{"arch": "unet", "model": "image denoising model", "dataset": "gratings and oriented noise at many angles and scales", "train_examples": 197500, "image_size": 32, "crop_scale_min": 0.8, "horizontal_flip": false, "task": "denoising", "loss": "mse", "noise_std": 0.6, "norm": "batchnorm", "hidden_act": "mish", "widths": [64, 128, 256], "blocks_per_level": 2, "block": "plain", "attention": false, "upsampling": "pixel_shuffle", "init": "lecun_normal", "optimizer": "soap", "beta2": 0.99, "learning_rate": 0.0035, "beta1": 0.9, "shampoo_beta": 0.95, "eps": 1e-08, "precondition_frequency": 20, "max_precond_dim": 512, "merge_dims": false, "one_sided": true, "adamw_lr_other_params": 0.0013, "max_grad_norm": 5.0, "max_steps": 18600, "batch_size": 128, "epochs": 12.1, "lr_schedule": "step", "warmup_steps": 550, "weight_decay": 0.1, "adamw_weight_decay_other_params": 0}
Rows from block 2 of a small image denoising model, named by matrix and row number. Each number is 200 + 40 x the weight over its row's rms, rounded and kept within 0 to 999. All counts start at 0. After the name is the row's rms in percent of the matrix's.
After each channel's rows are labels from the 100 images, of 14976, where the channel reaches its highest value: "colour at peak" is the nearest of a few named colours to the mean colour under the peak. Only what is clearly more common there than usual is listed. The data: gratings and oriented noise at many angles and scales.
# conv: 3x3 conv (model.enc.1.0.conv.weight, 128x128x3x3, each kernel summed), inputs 86-127

conv.2,101,202,278,209,239,132,240,241,218,177,172,214,210,201,142,140,140,149,191,204,203,272,258,229,188,218,223,192,207,271,205,237,276,233,181,206,180,262,181,175,225,234,225
colour at peak: brown

conv.37,076,206,211,227,266,173,247,141,219,181,241,232,320,211,224,208,172,190,179,287,232,192,230,184,139,197,214,168,218,199,176,219,203,273,231,174,265,247,241,200,183,210,206
colour at peak: brown

conv.115,072,196,206,206,215,195,162,87,124,215,140,146,255,149,192,189,171,235,276,142,232,206,200,190,284,199,191,249,181,197,229,268,200,197,172,167,218,195,205,146,216,224,146
colour at peak: purple

conv.53,067,190,212,222,212,220,204,143,117,246,145,152,219,195,198,166,246,220,203,143,204,243,109,202,267,235,222,215,178,238,276,178,196,154,163,221,262,167,204,199,212,205,195
colour at peak: white; pink

conv.13,064,199,156,248,328,204,227,223,225,220,189,241,177,196,202,228,189,149,169,204,217,236,204,164,296,208,216,237,171,221,201,176,203,110,226,179,230,202,244,206,219,86,225
colour at peak: brown

conv.10,126,224,197,199,153,122,243,167,207,93,213,202,184,213,189,251,198,183,131,229,133,147,178,180,228,176,149,196,202,127,130,232,269,245,216,224,122,184,195,190,146,230,187
colour at peak: black; brown

conv.9,087,241,214,289,212,221,286,129,316,234,175,163,277,172,181,230,155,116,155,260,248,241,145,122,204,233,246,169,201,184,225,168,197,139,178,192,279,226,183,268,191,159,166
colour at peak: pink; white

conv.94,071,156,146,152,238,267,173,285,248,247,273,191,219,116,241,257,264,136,199,263,212,231,144,178,257,155,201,259,196,180,224,220,218,127,233,188,246,161,225,273,227,239,227
colour at peak: cyan

conv.100,115,261,166,209,235,208,152,185,288,195,262,153,145,274,170,111,148,236,253,297,215,181,182,229,121,188,175,192,201,110,224,212,294,153,249,191,183,194,217,231,192,173,170
colour at peak: purple

conv.124,105,279,230,220,284,194,267,247,146,191,120,193,272,202,211,217,163,272,295,236,185,181,246,204,171,165,263,201,209,188,180,186,147,185,169,124,229,211,210,227,180,127,201
colour at peak: pink

conv.42,115,195,233,209,149,214,251,223,205,211,233,205,195,168,181,152,233,234,198,223,205,204,198,217,186,159,214,182,200,166,302,250,285,200,136,171,193,196,189,202,182,185,187
colour at peak: brown

conv.101,115,163,263,182,210,224,194,203,147,202,190,250,146,195,122,180,168,283,173,191,185,208,257,230,207,184,181,185,177,201,211,174,178,218,113,206,177,248,197,145,288,147,152
colour at peak: black; brown

conv.85,147,241,222,206,202,222,180,255,171,232,163,259,198,166,200,220,143,191,227,263,257,88,227,156,118,169,252,126,234,128,222,194,141,211,197,166,204,194,217,244,188,210,179
colour at peak: black

conv.66,069,220,178,239,155,249,224,239,301,221,276,217,246,164,211,194,219,178,244,193,242,212,280,179,124,253,224,188,202,165,203,171,150,158,209,180,274,246,255,187,231,192,236
colour at peak: purple

conv.34,081,227,165,223,151,209,232,222,236,217,205,217,239,180,210,177,216,155,216,288,249,184,242,186,101,237,246,181,190,241,207,255,172,218,201,168,209,256,127,182,219,205,241
colour at peak: orange

conv.20,084,229,238,227,173,236,189,190,133,237,102,219,213,245,188,245,183,259,173,269,257,225,203,171,247,146,272,208,209,141,209,163,173,183,203,171,238,164,242,170,205,196,189
colour at peak: grey

conv.79,117,202,256,229,275,249,208,174,118,245,231,219,182,234,165,191,158,242,217,185,248,218,224,196,195,220,207,148,179,229,257,145,185,171,133,205,265,260,236,218,295,148,215
colour at peak: black

conv.16,042,209,204,256,221,228,257,220,198,233,341,216,179,185,211,184,152,108,203,257,195,216,226,201,171,234,220,181,233,173,188,167,193,202,216,226,238,188,145,176,276,212,217
colour at peak: brown

conv.45,155,185,227,236,261,207,229,184,236,211,243,184,155,258,235,225,246,230,195,275,209,153,205,202,299,161,172,211,292,182,178,116,186,204,138,195,181,261,163,179,234,198,207
colour at peak: cyan; green

conv.28,161,202,189,230,223,242,206,182,141,147,191,226,250,158,213,140,182,230,141,187,189,200,256,250,146,231,292,171,279,223,191,242,182,259,247,240,249,160,173,211,216,293,243
colour at peak: blue; purple

conv.19,093,255,192,251,228,198,251,179,255,232,195,154,185,140,136,200,207,202,228,265,264,237,223,174,176,227,234,217,194,194,257,212,155,134,215,191,297,272,183,211,169,134,179
colour at peak: cyan

conv.41,098,216,204,268,238,201,232,244,230,226,281,251,218,164,196,188,204,164,205,166,178,177,253,247,258,307,244,165,215,221,174,195,166,123,188,236,252,214,319,167,273,178,204
colour at peak: green

conv.121,121,255,170,224,147,209,189,166,279,244,184,277,180,284,174,137,154,201,197,258,235,178,187,200,92,172,226,187,214,225,181,205,230,182,280,150,228,199,197,249,201,142,213
colour at peak: pink

conv.3,088,189,222,209,210,199,159,170,258,232,237,258,215,175,257,213,165,161,186,200,211,117,223,292,125,240,255,173,232,217,141,192,149,176,253,207,219,217,206,147,274,190,196
colour at peak: grey

conv.61,033,205,155,238,124,220,174,341,268,222,187,210,218,257,236,176,274,221,229,141,193,137,223,196,168,249,206,150,221,119,168,187,196,176,159,221,201,225,202,194,213,238,184
colour at peak: brown

conv.11,139,180,174,264,141,199,264,173,254,203,139,239,192,125,207,131,167,141,269,192,194,85,268,234,209,235,186,216,182,142,166,251,220,238,168,186,182,219,202,164,193,203,241
colour at peak: cyan; green

conv.112,058,261,195,258,226,216,225,136,160,209,196,141,232,201,169,231,227,167,169,260,202,229,230,157,211,205,257,224,210,179,251,151,208,165,223,177,261,186,173,178,186,222,218
colour at peak: brown

conv.1,142,244,178,142,135,166,176,201,185,182,170,221,229,151,148,189,153,176,190,163,176,243,195,224,163,215,227,168,105,216,213,283,215,208,238,209,219,147,235,221,140,208,202
colour at peak: red

conv.38,085,226,252,245,244,183,282,208,204,244,174,254,152,120,205,218,204,161,208,111,188,203,224,221,276,282,200,219,199,237,198,177,119,136,148,241,284,237,253,111,281,122,196
colour at peak: blue; purple

conv.39,047,177,202,234,261,201,225,198,222,202,158,146,262,209,133,287,181,201,231,254,204,151,197,165,154,204,277,156,211,177,234,171,165,177,194,241,157,197,262,191,220,250,175
colour at peak: brown

conv.50,137,117,218,155,162,200,236,198,153,208,200,242,243,72,234,293,258,181,183,135,209,268,224,206,259,212,207,213,202,248,188,206,64,219,205,171,202,192,239,129,209,182,182
colour at peak: green

conv.81,122,206,235,172,239,213,193,272,147,233,198,258,188,238,171,241,241,215,134,172,204,253,182,187,194,184,256,172,240,285,209,151,135,161,161,226,262,196,176,224,252,186,150
colour at peak: grey

conv.77,157,198,215,165,163,161,197,244,229,246,207,195,182,238,204,235,209,202,259,195,209,216,172,143,199,168,94,248,113,171,204,183,222,160,176,136,149,246,221,183,172,143,146
colour at peak: yellow

conv.71,076,167,212,243,286,243,216,198,287,248,165,202,105,219,202,199,274,166,195,219,225,289,216,167,167,269,246,218,170,170,207,171,207,123,264,276,253,213,181,158,247,141,207
colour at peak: white; pink

conv.56,063,229,170,241,257,242,220,284,242,274,154,163,223,200,165,242,193,139,138,271,199,174,182,166,328,177,207,211,183,170,236,171,178,136,224,164,274,166,235,241,205,170,170
colour at peak: pink; white

conv.103,084,245,194,204,196,185,221,126,281,213,235,217,237,78,207,285,248,203,224,201,253,291,178,150,227,196,213,201,211,151,223,197,148,189,198,214,240,196,188,125,146,178,185
colour at peak: white

conv.46,079,191,162,188,173,216,226,117,132,207,209,132,212,220,165,235,213,222,232,256,234,171,198,157,180,207,215,149,199,117,209,153,123,170,192,329,173,168,183,163,210,262,247
colour at peak: brown

conv.105,131,187,186,203,260,192,177,203,193,224,153,201,209,222,176,219,165,163,167,195,207,219,206,193,195,248,196,205,184,231,162,114,105,172,217,240,233,213,171,118,240,169,243
colour at peak: white; pink

conv.96,074,221,195,193,134,301,163,223,222,228,155,215,222,239,162,176,193,243,213,211,232,190,311,136,158,179,232,181,165,223,229,186,198,147,116,172,251,252,129,204,246,170,219
colour at peak: green

conv.23,078,182,187,197,257,229,176,166,180,249,172,172,165,219,172,155,188,189,202,132,212,295,101,174,224,188,237,207,177,207,263,180,180,147,156,259,296,172,181,233,231,199,171
colour at peak: black; brown

conv.49,133,181,233,186,216,245,170,209,192,247,77,190,149,215,177,202,140,209,116,203,231,167,246,212,236,199,202,229,182,208,169,140,132,133,190,235,216,204,192,164,268,147,154
colour at peak: black; brown

conv.109,056,188,189,210,216,221,294,203,256,239,157,126,193,150,220,243,168,215,225,249,229,274,186,183,137,168,240,198,221,159,245,217,204,154,180,219,264,164,216,225,232,209,187
colour at peak: white

conv.24,124,177,201,215,197,230,227,216,226,243,236,197,213,104,214,204,228,141,268,204,262,239,306,187,209,195,239,193,190,186,177,208,116,218,189,185,229,228,236,233,206,196,219
colour at peak: cyan

conv.40,076,141,205,241,161,184,254,220,249,234,134,176,213,84,235,208,249,182,151,121,198,252,272,238,277,212,239,242,191,179,189,228,173,115,198,227,251,225,219,167,198,174,191
colour at peak: green

conv.58,128,215,245,239,168,205,270,255,154,249,135,274,201,223,131,201,206,177,161,153,188,205,233,192,216,264,233,192,222,243,206,206,115,164,102,158,192,260,207,205,283,158,163
colour at peak: black

conv.12,152,216,250,245,191,205,192,234,236,212,216,164,111,185,257,184,195,212,206,216,212,236,196,169,169,263,203,197,215,221,182,206,213,116,159,228,279,136,114,171,220,230,207
colour at peak: black

conv.118,120,167,146,220,172,220,206,205,229,212,198,177,228,140,239,207,144,202,215,185,179,234,252,226,255,209,274,198,201,212,169,220,134,131,165,235,239,147,203,219,209,176,213
colour at peak: cyan

conv.57,080,165,147,218,281,121,318,247,223,190,164,247,154,206,184,129,125,161,133,179,157,171,267,232,193,229,199,192,237,237,198,169,172,176,211,247,224,179,201,203,216,169,188
colour at peak: white

conv.18,090,163,187,221,171,255,277,207,196,214,111,186,291,190,174,198,139,222,253,206,210,197,253,193,225,219,270,176,195,227,171,154,155,179,119,166,250,221,211,241,192,169,278
colour at peak: purple

conv.84,070,256,207,193,233,173,244,207,180,155,220,291,218,149,177,219,130,240,265,268,188,213,230,161,141,154,251,184,218,208,174,207,185,220,166,146,215,194,166,176,166,129,224
colour at peak: brown

conv.80,085,216,188,233,226,218,289,234,143,253,203,260,159,169,150,200,205,127,178,208,219,192,184,175,181,222,253,176,213,261,188,192,141,196,187,164,228,201,202,208,224,196,233
colour at peak: purple; blue

conv.8,053,134,235,216,180,275,169,245,165,272,183,205,210,148,126,143,197,246,177,175,258,168,236,242,218,213,259,186,208,279,237,144,161,248,166,127,171,162,202,178,234,136,175
colour at peak: brown

conv.113,058,213,255,191,241,230,122,122,112,207,168,169,224,258,185,226,226,310,221,78,219,246,182,231,220,220,182,215,191,213,231,150,182,161,209,237,281,179,193,258,238,183,171
colour at peak: cyan

conv.48,109,233,253,220,177,233,201,151,220,252,190,229,217,152,201,154,198,203,168,181,231,192,165,199,156,154,229,210,204,147,234,197,234,85,165,260,322,144,127,136,197,152,201
colour at peak: black; brown

conv.110,038,162,177,203,242,256,251,296,184,237,175,206,226,241,278,265,284,183,143,235,200,105,98,284,175,219,213,201,184,175,176,188,212,174,245,228,166,177,223,271,194,187,195
colour at peak: blue; purple

conv.127,080,218,225,238,259,245,245,288,165,224,203,238,169,267,219,182,184,210,223,196,165,196,295,191,207,261,235,172,201,251,192,215,170,125,112,197,239,249,245,166,311,152,215
colour at peak: purple

conv.54,059,190,215,208,222,238,206,149,287,233,133,217,99,210,201,184,228,121,208,238,235,196,190,148,82,209,205,185,179,222,167,191,206,194,264,283,160,261,236,214,238,203,140
colour at peak: white; pink

conv.78,103,234,218,284,128,203,211,200,246,199,230,280,224,249,180,150,175,195,228,202,222,151,324,211,185,243,199,168,162,163,146,193,181,239,169,211,177,308,226,166,211,217,237
colour at peak: black

conv.88,075,229,175,183,106,219,174,258,205,189,178,213,236,247,148,177,189,168,222,276,172,104,221,177,231,165,181,204,185,256,180,239,216,194,190,190,177,185,247,203,159,217,162
colour at peak: black; pink

conv.87,098,204,247,255,199,219,214,228,127,212,192,111,230,145,172,221,280,245,207,254,220,191,189,171,213,224,238,182,187,149,297,175,237,179,149,156,230,171,184,132,203,193,238
colour at peak: pink

conv.59,128,156,47,153,177,197,181,204,266,192,196,181,182,134,181,169,190,162,164,171,180,205,220,243,164,168,224,235,190,221,263,163,226,191,242,245,232,188,158,186,207,201,196
colour at peak: white

conv.44,070,148,203,230,123,238,89,211,181,232,214,255,231,235,182,211,205,209,206,199,193,272,122,181,168,229,220,203,190,202,155,117,177,168,270,191,278,127,286,219,207,157,204
colour at peak: cyan

conv.126,059,282,229,239,259,228,214,176,281,230,185,179,215,164,200,186,137,157,226,176,204,132,180,171,162,179,192,222,192,222,219,185,182,148,189,148,212,247,169,286,169,165,162
colour at peak: pink